config = dict(
    encoder_arch='swin',
    dataset='patchworks of several textures',
    encoder_norm_position='post',
    encoder_parallel_block=False,
    encoder_inner_norm=False,
    encoder_moe_every=1,
    encoder_experts_per_token=1,
    decoder_blocks_per_level=2,
    optimizer='ademamix',
    beta2=0.999,
    eps=1e-06,
    batch_size=48,
)
Rows from block 0 of the decoder of a small image VAE, named by matrix and row number. Rows with one number belong to one channel. Each number is 50 + 10 x the weight over its row's rms, rounded and kept within 0 to 99. All counts start at 0. After the name is the row's rms in percent of the matrix's.
After each channel's rows are labels from the 100 images, of 14976, where the channel reaches its highest value: "peak on" is the class under the peak; "responds to" is what is common among them. Only what is clearly more common there than usual is listed. The data: patchworks of several textures.
# convs1: first pointwise conv (decoder.mid.0.convs.1.weight, 256x256x1x1), inputs 128-255
# convs3: second pointwise conv (decoder.mid.0.convs.3.weight, 256x256x1x1, transposed), outputs 128-255

convs1.131 126:50 50 50 60 50 37 50 50 50 51 50 50 39 35 54 50 60 46 50 58 50 64 61 50 33 50 50 67 61 50 34 50 50 50 52 50 50 56 40 41 52 50 59 47 50 49 37 42 60 35 50 75 62 41 50 48 52 50 41 50 34 28 72 70 48 50 50 59 45 52 26 48 50 39 50 50 58 14 29 43 62 50 50 51 50 50 34 50 50 50 45 63 56 65 60 50 60 38 44 61 64 55 27 50 60 50 41 13 41 61 50 61 75 50 49 31 42 55 57 50 56 65 65 50 59 50 50 50
convs3.131 126:50 52 49 45 51 51 53 43 50 36 51 70 41 65 46 44 50 61 53 50 50 53 50 53 48 35 50 36 50 50 50 50 68 46 38 50 55 50 67 37 44 51 64 58 35 50 48 53 72 54 50 42 50 47 39 50 71 50 73 36 65 68 30 67 50 50 47 40 36 49 50 51 51 74 28 55 50 62 44 56 50 30 44 38 50 43 53 60 47 57 43 42 68 50 41 46 50 41 50 50 50 50 50 62 60 62 55 50 48 67 50 32 54 38 41 45 49 42 42 39 62 57 49 45 38 52 50 78
peak on: plain
responds to: blue; plain

convs1.130 092:28 58 50 59 42 41 49 47 62 75 50 50 50 50 53 50 50 67 39 45 50 50 40 60 56 45 50 78 50 45 50 58 50 50 50 50 28 50 38 55 50 50 59 61 50 30 45 61 53 50 50 52 55 49 50 49 28 34 70 66 48 50 50 52 71 50 57 43 60 52 43 50 50 38 48 50 63 67 81 50 53 50 49 53 50 50 50 50 62 50 50 50 50 50 30 59 66 50 50 46 41 32 43 50 50 48 61 59 50 50 54 58 57 50 61 49 50 50 79 49 50 46 65 45 64 54 35 50
convs3.130 105:56 50 50 45 77 50 61 56 50 50 50 44 40 66 53 50 50 50 50 50 53 42 51 53 67 50 41 62 50 44 50 52 50 71 50 60 66 50 50 50 50 41 61 50 61 50 54 43 50 50 50 40 40 37 32 48 83 50 50 50 51 50 45 50 50 53 74 50 62 43 40 50 50 50 49 38 50 44 51 59 27 29 50 73 63 50 45 58 51 50 72 61 67 48 36 41 60 47 39 39 69 36 50 43 50 50 52 46 43 50 41 38 50 50 47 49 47 48 72 62 50 41 58 60 47 50 50 42
peak on: rays
responds to: white; rays

convs1.216 114:50 57 34 30 47 50 48 50 60 50 44 35 49 62 62 50 48 61 30 48 39 57 30 54 68 53 39 68 56 39 45 28 42 50 50 42 49 30 44 49 41 50 50 61 50 46 49 69 50 54 50 89 50 47 33 50 75 59 54 50 51 50 42 50 50 50 50 50 67 37 48 43 62 52 47 59 60 45 36 41 49 50 48 50 36 49 66 73 56 34 42 50 49 50 38 31 47 40 56 57 59 40 48 48 50 50 51 67 50 36 49 50 59 58 57 50 58 56 66 51 52 68 50 35 52 37 67 38
convs3.216 107:50 48 65 65 55 60 50 68 56 56 50 50 50 61 50 56 69 40 52 56 41 50 58 74 67 50 40 87 50 54 50 50 50 46 50 66 32 63 71 50 46 24 42 50 48 50 50 46 53 54 50 48 42 47 50 62 45 50 50 50 50 50 51 50 50 70 45 50 50 50 37 50 50 50 50 43 50 50 61 50 32 46 50 56 50 34 64 29 66 50 74 35 48 56 35 50 29 59 30 50 50 50 57 61 65 50 39 50 50 59 53 36 50 46 58 45 50 50 62 54 50 59 49 50 44 59 50 35
peak on: rays
responds to: white; black; rays

convs1.193 096:45 50 79 64 50 65 43 50 50 50 60 50 54 44 66 43 50 58 65 53 50 50 57 50 34 47 50 50 66 50 42 68 68 61 50 51 49 34 58 66 50 38 50 60 59 50 42 67 50 50 50 48 50 48 50 50 50 50 56 47 50 39 50 61 50 47 49 50 50 50 51 50 66 34 43 54 31 50 50 52 50 56 50 46 50 50 42 70 50 51 19 55 50 49 48 56 50 50 49 50 50 53 35 50 50 50 57 51 66 63 35 50 59 48 43 63 50 43 55 50 52 50 50 50 31 50 50 44
convs3.193 089:50 44 50 74 72 47 45 61 50 47 50 61 42 50 68 58 83 50 50 50 55 53 50 50 58 66 39 79 43 50 29 47 41 50 49 75 50 45 50 50 55 50 57 63 51 50 47 43 62 50 34 51 50 50 59 64 50 43 50 57 45 50 53 36 49 51 68 63 32 50 50 39 55 51 50 33 76 50 51 49 50 45 50 50 53 47 58 45 50 50 50 43 50 63 50 54 50 40 39 50 68 68 63 49 50 45 61 37 50 50 63 50 48 76 64 50 50 69 46 50 40 52 23 50 25 50 47 50
peak on: checkered
responds to: checkered

convs1.19 096:50 51 70 50 74 54 66 39 72 57 49 65 54 35 68 50 49 50 58 50 53 49 50 51 38 32 43 68 50 42 50 57 50 38 79 44 50 52 49 69 60 57 50 46 65 50 40 50 52 33 44 49 53 50 50 50 51 70 44 69 52 46 55 52 70 50 62 54 50 59 44 50 51 50 45 50 70 40 42 49 46 46 19 44 63 50 50 59 69 71 54 75 60 49 54 50 65 41 50 50 50 40 54 69 39 50 33 50 39 50 50 55 58 54 50 62 50 28 50 50 47 54 50 42 33 50 50 59
convs3.19 101:50 50 50 50 58 50 41 60 34 50 35 54 46 50 50 35 50 38 78 49 54 62 48 42 73 60 42 60 71 63 65 50 52 50 54 45 18 50 64 50 55 29 42 51 50 44 57 64 48 50 71 59 46 50 61 56 58 50 50 50 42 50 50 50 50 52 34 50 45 50 48 35 60 50 41 59 35 41 62 50 57 50 40 61 50 46 37 31 51 49 57 57 27 50 50 53 15 50 28 55 58 55 30 50 44 51 65 54 38 49 44 50 50 60 40 50 50 55 39 50 50 78 40 49 48 42 47 50
peak on: checkered
responds to: checkered

convs1.23 127:55 50 25 61 50 50 50 50 37 28 30 59 51 62 57 44 56 50 52 59 39 52 56 52 17 33 47 48 47 45 55 41 50 54 50 50 42 61 44 50 56 50 62 51 51 71 50 50 52 62 54 40 62 22 60 33 47 56 47 50 36 50 50 60 57 46 41 54 32 50 28 50 50 41 50 50 38 50 50 48 50 41 50 53 53 44 43 43 55 50 50 50 50 43 50 46 50 45 50 39 52 61 56 52 59 52 50 39 50 50 41 59 65 50 50 31 47 47 44 50 50 50 50 58 54 68 50 47
convs3.23 117:50 46 48 36 50 58 59 56 53 55 47 52 50 43 56 45 27 36 36 53 73 32 63 53 57 50 50 35 49 53 50 50 47 50 42 37 39 50 61 50 60 30 50 49 50 49 60 50 37 39 52 54 46 50 35 60 45 57 36 50 57 47 50 37 53 64 30 50 92 49 50 35 41 38 50 51 42 43 45 57 61 37 54 62 45 49 32 45 34 50 52 46 35 48 49 50 50 50 40 56 50 55 67 50 36 47 50 44 50 50 50 57 50 76 41 52 42 30 52 60 23 35 57 57 65 57 44 33
peak on: plain
responds to: blue; teal; plain

convs1.247 127:41 54 50 18 33 71 59 50 50 43 52 50 52 52 49 39 46 62 50 47 48 81 41 55 67 54 52 50 31 30 50 50 47 51 43 50 45 51 50 47 39 66 58 50 45 40 50 63 43 50 52 50 46 72 48 54 40 57 65 56 50 50 44 50 77 53 31 58 49 33 39 41 36 25 50 49 44 41 61 61 50 50 69 64 50 58 55 50 60 27 51 55 52 47 50 40 56 50 57 50 53 45 42 46 57 35 61 55 46 67 61 35 47 56 50 50 61 46 58 36 50 58 50 50 50 50 50 56
convs3.247 111:43 52 52 38 39 50 32 37 50 50 50 50 59 52 51 51 54 57 60 50 50 50 46 63 33 45 51 35 42 50 63 50 73 58 44 50 50 36 33 50 66 79 50 47 57 50 35 40 50 50 49 43 43 33 50 33 50 44 50 26 51 50 58 50 52 27 59 36 56 41 56 65 67 50 50 52 56 53 50 47 50 55 50 50 50 63 45 59 58 50 44 50 66 55 75 50 61 50 77 50 50 50 74 54 48 56 50 48 62 41 47 50 50 50 50 58 66 39 48 40 36 50 50 41 72 50 50 49
peak on: rays
responds to: rays

convs1.239 104:60 58 60 50 53 50 50 36 90 63 58 53 49 37 55 60 46 50 61 50 50 50 54 65 35 54 50 53 50 62 50 54 54 46 50 50 50 52 30 69 37 69 46 38 36 50 50 50 53 50 61 61 69 50 61 41 62 50 48 58 47 44 50 49 44 50 78 62 60 50 50 50 50 57 33 53 52 61 64 36 33 73 50 43 55 45 50 72 65 73 46 57 65 59 48 58 55 50 68 59 43 48 36 56 47 50 37 48 34 39 60 69 57 27 61 53 55 43 74 39 46 50 39 39 44 43 49 49
convs3.239 086:50 50 59 76 69 36 60 54 37 53 50 44 50 60 50 50 67 65 50 48 50 50 41 48 61 62 51 65 50 65 50 50 43 50 59 87 46 53 73 50 42 42 50 50 50 50 50 56 50 54 65 50 41 34 48 67 59 61 50 60 66 50 57 50 64 81 37 50 50 50 50 56 52 41 53 52 71 36 54 50 54 36 46 56 50 48 50 39 56 50 50 50 50 54 50 55 50 59 37 32 61 50 47 43 70 50 50 42 60 51 50 50 50 50 57 59 45 56 49 50 37 60 51 54 37 45 50 35
peak on: spiral
responds to: spiral; rays

convs1.1 097:24 46 64 42 50 50 50 38 64 41 44 50 50 55 63 37 50 58 51 51 50 49 54 73 50 65 50 43 45 50 46 60 50 50 50 62 49 58 50 50 50 73 70 50 65 50 25 50 69 50 49 31 29 62 76 53 45 44 47 61 32 09 50 50 53 49 68 50 50 48 56 50 50 50 45 42 47 50 50 42 50 65 50 57 50 44 40 51 47 63 61 37 50 54 50 61 62 32 47 41 52 47 48 50 52 62 50 50 40 68 63 47 50 50 50 71 44 46 64 50 45 38 55 46 30 69 50 53
convs3.1 092:44 50 40 52 50 42 50 50 50 45 50 57 50 48 63 70 33 49 77 54 50 50 60 50 38 41 67 46 48 47 50 50 50 50 50 53 39 50 49 51 57 50 48 66 54 53 50 50 44 63 69 50 50 64 72 32 55 50 48 50 50 50 44 50 44 36 48 71 50 50 60 28 48 50 52 21 27 43 34 50 52 59 38 25 50 55 31 45 48 48 26 50 39 40 67 50 50 50 50 50 41 36 44 50 50 46 38 50 75 42 68 67 54 21 37 42 61 50 26 66 50 50 42 51 51 54 43 60
peak on: spiral
responds to: white; spiral; rays

convs1.45 108:37 50 33 51 50 28 46 68 50 50 58 50 44 50 36 60 34 50 39 55 37 50 60 50 50 57 43 47 51 50 40 50 44 22 42 27 49 50 50 48 49 35 35 61 60 37 52 50 50 61 50 35 50 62 47 50 60 74 62 66 52 69 56 46 40 50 33 33 50 31 50 41 73 33 37 64 43 58 49 58 50 55 50 56 52 52 50 50 50 39 50 50 63 48 43 27 31 50 71 32 58 53 33 21 65 50 65 62 50 60 53 68 47 54 50 50 58 57 54 42 50 52 56 51 66 57 53 50
convs3.45 104:45 50 48 34 50 47 57 43 41 60 61 50 40 50 50 46 64 68 40 50 63 38 47 61 38 59 50 44 50 62 32 39 50 32 37 55 65 50 49 40 50 50 50 62 53 46 40 50 64 66 58 52 63 58 59 41 34 50 29 41 63 51 64 53 73 61 64 50 59 54 56 45 52 56 41 37 64 53 50 61 50 60 41 50 36 50 24 50 57 65 49 49 50 37 52 39 63 37 56 40 50 50 50 45 63 49 54 41 50 50 40 42 62 60 26 50 48 60 50 50 52 43 47 62 50 10 47 52
peak on: rays
responds to: rays

convs1.245 115:50 42 38 38 50 23 50 50 58 50 58 49 50 46 59 55 50 50 60 41 45 33 52 50 56 60 50 33 49 58 62 50 26 42 50 64 50 55 60 50 50 49 33 59 44 50 53 48 44 52 50 43 50 35 50 70 31 25 50 37 54 63 47 50 49 50 64 58 60 51 65 50 62 55 49 42 50 87 50 50 32 74 56 50 50 44 54 50 50 55 43 38 42 41 48 44 50 43 50 43 33 50 50 45 52 50 34 49 50 54 50 58 50 52 49 74 50 46 50 54 50 40 40 50 50 40 31 66
convs3.245 108:35 58 50 38 49 51 42 48 39 49 50 50 45 40 49 50 63 31 61 50 40 28 54 35 41 50 50 44 41 57 50 50 66 39 48 47 57 50 43 61 50 58 50 53 50 50 57 55 51 50 38 53 60 55 59 46 37 26 58 62 49 51 50 48 35 23 36 36 26 55 50 37 34 41 50 32 37 52 57 42 50 30 59 65 62 49 69 79 46 54 45 53 60 50 35 39 35 48 50 50 47 58 61 50 66 63 34 52 62 55 51 50 40 50 45 46 50 50 51 50 29 29 38 50 37 59 35 36
peak on: rays
responds to: rays

convs1.235 099:50 68 50 52 69 50 44 41 50 59 50 50 47 50 71 57 51 50 63 47 50 76 50 87 52 68 50 46 39 36 61 61 54 50 54 60 38 46 41 46 50 50 43 62 50 40 56 56 61 50 50 61 58 51 50 42 50 53 63 61 33 39 50 54 80 48 59 57 60 65 73 50 68 50 36 59 46 46 60 41 31 50 46 54 50 66 45 48 78 38 32 52 50 50 50 50 58 50 51 56 21 53 50 58 56 50 42 47 28 50 60 50 41 53 50 56 50 50 50 53 51 50 55 38 40 31 33 50
convs3.235 119:48 55 50 57 37 40 54 50 56 45 55 50 64 54 40 50 51 55 50 54 40 46 50 50 18 50 47 50 58 48 61 50 50 47 50 41 50 52 39 67 60 63 57 63 50 44 34 50 50 50 71 50 58 49 60 37 30 50 67 29 61 49 45 50 54 38 50 39 53 49 66 85 64 38 55 47 50 50 50 50 50 48 50 55 50 69 38 41 41 54 50 64 50 60 63 50 43 50 65 50 36 62 42 47 46 61 37 52 51 50 42 50 57 50 50 50 50 45 58 51 26 52 50 45 50 50 25 50
peak on: rays
responds to: rays

convs1.47 095:53 52 51 18 42 50 69 63 30 50 50 40 33 50 34 74 49 56 61 50 50 50 50 32 50 50 35 63 39 50 67 50 67 50 46 50 46 55 51 50 50 53 63 50 53 50 54 50 63 51 50 55 35 72 66 59 50 43 50 60 36 54 50 59 69 41 42 52 55 50 49 64 50 58 50 51 49 56 47 50 50 54 42 40 50 45 58 50 62 59 38 44 49 63 50 59 33 50 42 52 54 60 56 50 50 56 50 57 45 57 45 50 50 57 50 51 57 61 50 52 58 50 50 50 49 64 50 50
convs3.47 069:53 51 37 57 45 50 51 38 50 48 50 50 50 50 62 47 50 44 50 50 50 45 61 49 58 50 50 52 44 58 67 47 28 60 39 41 41 50 46 53 50 37 40 51 50 50 50 53 40 44 50 58 50 50 44 52 38 50 35 40 50 41 25 32 56 50 50 70 61 50 50 40 50 34 58 46 32 42 50 52 50 68 37 50 50 52 50 38 36 49 61 50 50 54 66 48 41 50 50 50 40 26 56 53 39 57 50 38 45 50 35 56 50 65 50 38 55 50 30 52 50 45 50 50 68 43 45 50
peak on: plain
responds to: black; plain

convs1.56 087:36 50 50 55 50 60 81 32 39 44 63 26 61 55 39 66 51 50 64 48 50 41 63 50 35 42 41 51 50 61 50 50 61 49 57 59 75 55 48 50 32 55 50 27 50 62 50 31 35 54 50 44 49 50 50 35 54 49 50 40 50 50 70 45 36 38 50 58 42 51 37 76 51 60 50 50 74 35 40 61 50 50 34 61 44 44 41 43 61 50 50 50 31 50 65 60 49 52 41 48 49 55 61 66 50 63 72 50 64 49 60 50 62 48 47 50 41 58 31 71 53 49 58 52 44 50 50 44
convs3.56 082:50 34 59 40 61 50 50 50 51 52 54 50 70 50 57 41 50 60 35 50 50 50 47 50 46 50 50 46 44 50 50 58 56 50 50 50 50 71 61 54 55 21 53 39 50 50 48 63 50 64 50 46 55 39 50 54 54 59 56 41 36 50 51 50 52 72 23 45 60 50 50 65 33 26 61 58 50 45 61 38 50 39 47 65 50 68 45 34 38 46 32 64 69 50 27 45 62 50 43 47 55 64 44 59 47 50 46 50 53 50 50 57 51 50 45 52 53 50 69 66 50 50 50 50 50 90 49 49
peak on: plain
responds to: white; plain

convs1.114 128:50 55 38 70 50 61 53 55 25 50 36 37 60 50 21 40 65 44 37 39 50 49 50 50 40 50 50 32 52 59 50 50 62 50 43 71 55 48 60 49 50 50 53 26 50 49 50 50 50 30 51 50 25 50 62 48 50 50 50 61 57 44 51 51 50 42 50 56 50 55 36 71 45 65 50 50 36 45 32 37 44 47 50 45 29 47 54 60 46 49 51 45 42 50 50 47 50 42 35 50 65 56 58 50 50 53 65 50 47 56 65 46 58 50 36 54 46 50 34 50 33 53 52 54 50 50 61 50
convs3.114 113:41 46 36 81 47 17 73 40 45 43 69 56 37 48 42 57 58 48 51 45 39 36 50 50 60 65 50 53 49 48 50 53 50 63 70 50 47 50 52 50 39 40 31 48 47 50 50 50 50 64 42 53 46 52 52 50 56 43 48 46 61 46 50 50 49 50 43 50 50 56 74 25 49 43 36 40 50 50 45 59 50 50 61 50 40 39 48 63 57 53 36 50 50 64 59 50 73 57 49 52 45 50 45 50 65 45 68 46 50 45 72 68 46 61 51 61 46 49 50 50 50 50 37 64 41 61 67 50
peak on: plain
responds to: red; plain

convs1.80 095:50 43 37 52 56 80 71 45 50 48 33 54 35 38 50 34 45 56 61 48 49 77 50 31 50 54 37 50 35 60 42 50 49 54 46 62 45 53 40 50 50 45 52 50 50 55 44 62 27 41 50 50 19 50 58 14 53 54 77 44 50 50 47 55 66 34 50 50 35 50 61 50 50 37 61 50 50 50 55 30 42 54 51 61 37 40 50 40 46 50 54 59 50 56 61 50 50 33 42 65 48 48 50 58 50 50 34 25 50 64 75 44 59 50 47 27 52 50 42 41 50 47 50 62 48 41 56 50
convs3.80 083:61 43 45 39 60 45 50 39 44 48 50 43 51 55 53 50 30 35 48 50 52 50 46 50 55 43 42 51 50 50 54 57 64 50 72 42 50 50 66 55 64 57 58 50 42 50 53 50 50 50 49 50 50 73 28 68 26 62 35 25 50 48 44 52 37 58 31 51 56 60 60 36 52 64 67 46 50 50 46 59 38 52 35 54 47 50 50 30 59 53 50 50 43 45 40 64 43 41 50 50 40 50 67 55 68 49 56 60 50 61 62 50 52 50 56 50 60 56 40 50 50 54 31 29 73 50 53 65
peak on: plain
responds to: green; plain

convs1.64 095:52 53 41 65 45 67 39 50 63 50 54 57 50 50 50 46 60 48 55 39 13 48 44 67 33 50 27 33 64 50 69 50 64 68 37 50 54 50 50 57 51 50 50 50 50 43 34 50 50 46 50 71 46 33 50 48 70 56 61 50 42 50 63 50 34 50 50 52 46 54 52 50 83 50 50 58 48 50 34 35 48 45 76 50 58 54 41 59 68 56 47 62 50 49 50 52 37 50 49 27 51 51 40 40 44 41 46 50 45 87 50 50 50 47 38 57 56 73 49 46 43 53 59 41 50 35 56 46
convs3.64 123:57 55 50 61 50 45 41 52 41 45 50 34 58 44 50 80 37 44 57 44 45 60 34 39 49 45 45 50 64 39 42 46 40 41 37 44 49 67 62 43 50 44 54 50 63 44 38 50 62 58 40 50 56 62 56 54 61 49 46 49 33 41 49 54 36 59 64 57 63 50 46 61 54 44 56 45 49 52 42 33 55 51 62 50 59 61 34 55 50 59 51 50 18 64 69 43 83 28 65 57 45 50 52 64 55 43 50 50 41 50 50 65 51 56 56 66 28 40 50 57 33 54 37 55 63 60 47 47
peak on: checkered
responds to: checkered

convs1.224 108:67 51 57 59 43 50 50 50 61 49 50 50 50 48 43 49 47 50 74 51 37 45 48 50 51 29 50 46 45 61 51 50 52 63 46 60 50 30 39 53 50 38 46 42 36 42 49 53 47 46 26 64 50 50 50 57 87 34 50 43 50 50 41 66 29 38 49 50 59 50 61 50 41 61 49 50 45 48 57 53 49 50 50 50 54 44 51 48 61 50 15 37 61 50 50 50 50 63 48 48 42 58 49 50 48 56 54 49 53 50 47 48 62 55 50 60 50 57 50 54 60 42 55 29 50 43 50 53
convs3.224 093:50 50 68 52 65 36 59 48 47 53 50 46 49 45 59 54 50 45 37 47 37 65 50 51 77 47 50 83 57 42 44 50 42 39 79 62 41 55 65 41 67 29 39 47 38 58 45 50 58 55 55 43 37 44 50 50 50 70 60 50 64 50 50 49 42 53 52 64 50 45 30 47 49 52 50 60 50 50 45 55 47 34 42 50 60 50 50 50 50 37 62 53 51 50 42 50 53 49 45 50 83 48 45 59 50 46 38 51 45 50 46 38 50 48 50 68 54 50 50 50 57 53 50 50 36 41 47 51
peak on: spiral
responds to: spiral

convs1.148 096:50 58 52 50 35 50 63 31 50 63 40 50 57 50 50 50 58 53 57 50 50 38 58 72 57 50 46 50 28 50 51 50 43 47 50 56 57 50 50 52 43 50 61 44 46 47 57 50 40 50 50 26 66 60 48 47 36 50 50 31 62 44 79 59 50 36 50 50 50 52 50 46 44 47 43 50 62 43 50 50 52 58 50 55 54 50 50 50 56 55 52 50 39 53 64 50 73 33 38 31 30 44 50 47 50 63 45 54 22 30 52 38 50 58 56 50 53 50 61 42 53 50 82 30 50 50 43 47
convs3.148 112:50 50 49 57 42 61 52 49 48 58 50 51 47 54 58 50 57 50 70 50 42 60 47 68 38 50 47 65 50 52 44 44 68 63 30 46 58 50 43 38 24 50 33 51 52 52 27 50 57 50 35 50 47 37 50 50 63 50 62 50 50 57 50 55 48 50 50 48 50 62 58 50 56 63 65 48 38 50 50 47 50 58 61 50 34 50 51 50 63 75 69 43 53 56 72 53 44 50 48 32 31 43 53 51 50 46 50 63 44 53 25 41 51 37 64 47 49 50 35 51 50 89 36 52 59 17 41 57
peak on: rays
responds to: pink; rays

convs1.116 094:47 44 50 66 34 49 50 50 51 50 50 43 54 26 50 50 70 57 50 57 51 63 50 50 58 46 50 51 45 69 79 45 45 40 63 36 55 53 53 44 50 58 50 50 37 56 50 32 50 31 58 48 50 50 61 50 45 37 50 45 50 58 50 43 71 32 50 50 65 42 43 50 62 43 71 57 51 50 36 44 60 50 50 48 41 50 23 50 50 50 50 36 34 50 54 55 50 28 62 50 40 43 53 65 50 41 50 47 50 37 62 45 40 50 53 35 40 57 50 41 50 50 50 50 60 20 50 50
convs3.116 086:50 48 50 71 60 50 50 46 50 45 50 67 50 49 57 50 54 53 44 59 50 36 50 54 69 51 50 50 38 50 39 42 53 53 50 56 50 50 50 60 50 50 50 50 50 68 52 50 44 59 50 51 64 31 51 50 64 50 66 50 50 42 48 38 50 64 78 50 45 50 29 43 53 61 62 50 36 50 46 50 48 43 50 50 26 63 50 44 66 62 96 50 59 45 50 50 71 43 65 50 64 53 65 68 50 50 58 54 45 43 50 40 50 50 50 51 55 61 50 64 57 50 50 62 50 21 64 51
peak on: plain
responds to: red; plain

convs1.225 126:31 50 43 41 38 57 50 43 50 60 60 50 50 50 53 41 29 50 58 49 46 50 50 51 48 80 61 51 46 49 42 45 50 50 21 50 50 55 62 65 56 32 49 65 50 50 50 43 66 50 50 44 40 50 50 69 50 44 58 53 50 60 52 50 50 69 34 18 36 44 62 29 50 50 38 50 50 64 60 50 50 39 76 58 50 44 61 50 50 43 50 50 62 29 58 58 46 42 54 47 40 60 44 32 64 57 51 49 60 50 54 50 36 57 53 50 50 59 49 40 57 38 39 55 50 41 41 50
convs3.225 105:50 53 71 41 31 50 47 39 40 78 32 52 37 42 41 50 49 53 38 50 48 34 59 50 44 55 53 56 48 58 42 34 50 50 50 66 52 63 41 50 50 50 60 60 53 50 41 45 37 27 53 53 50 38 50 45 55 41 50 45 50 44 39 65 48 57 66 50 43 49 50 47 54 50 60 53 44 49 63 37 51 57 50 61 40 47 63 34 50 50 48 54 50 46 50 63 71 50 50 48 33 50 34 53 60 40 50 53 63 58 30 56 50 50 31 50 53 49 50 50 56 78 50 57 52 20 50 49
peak on: rays
responds to: rays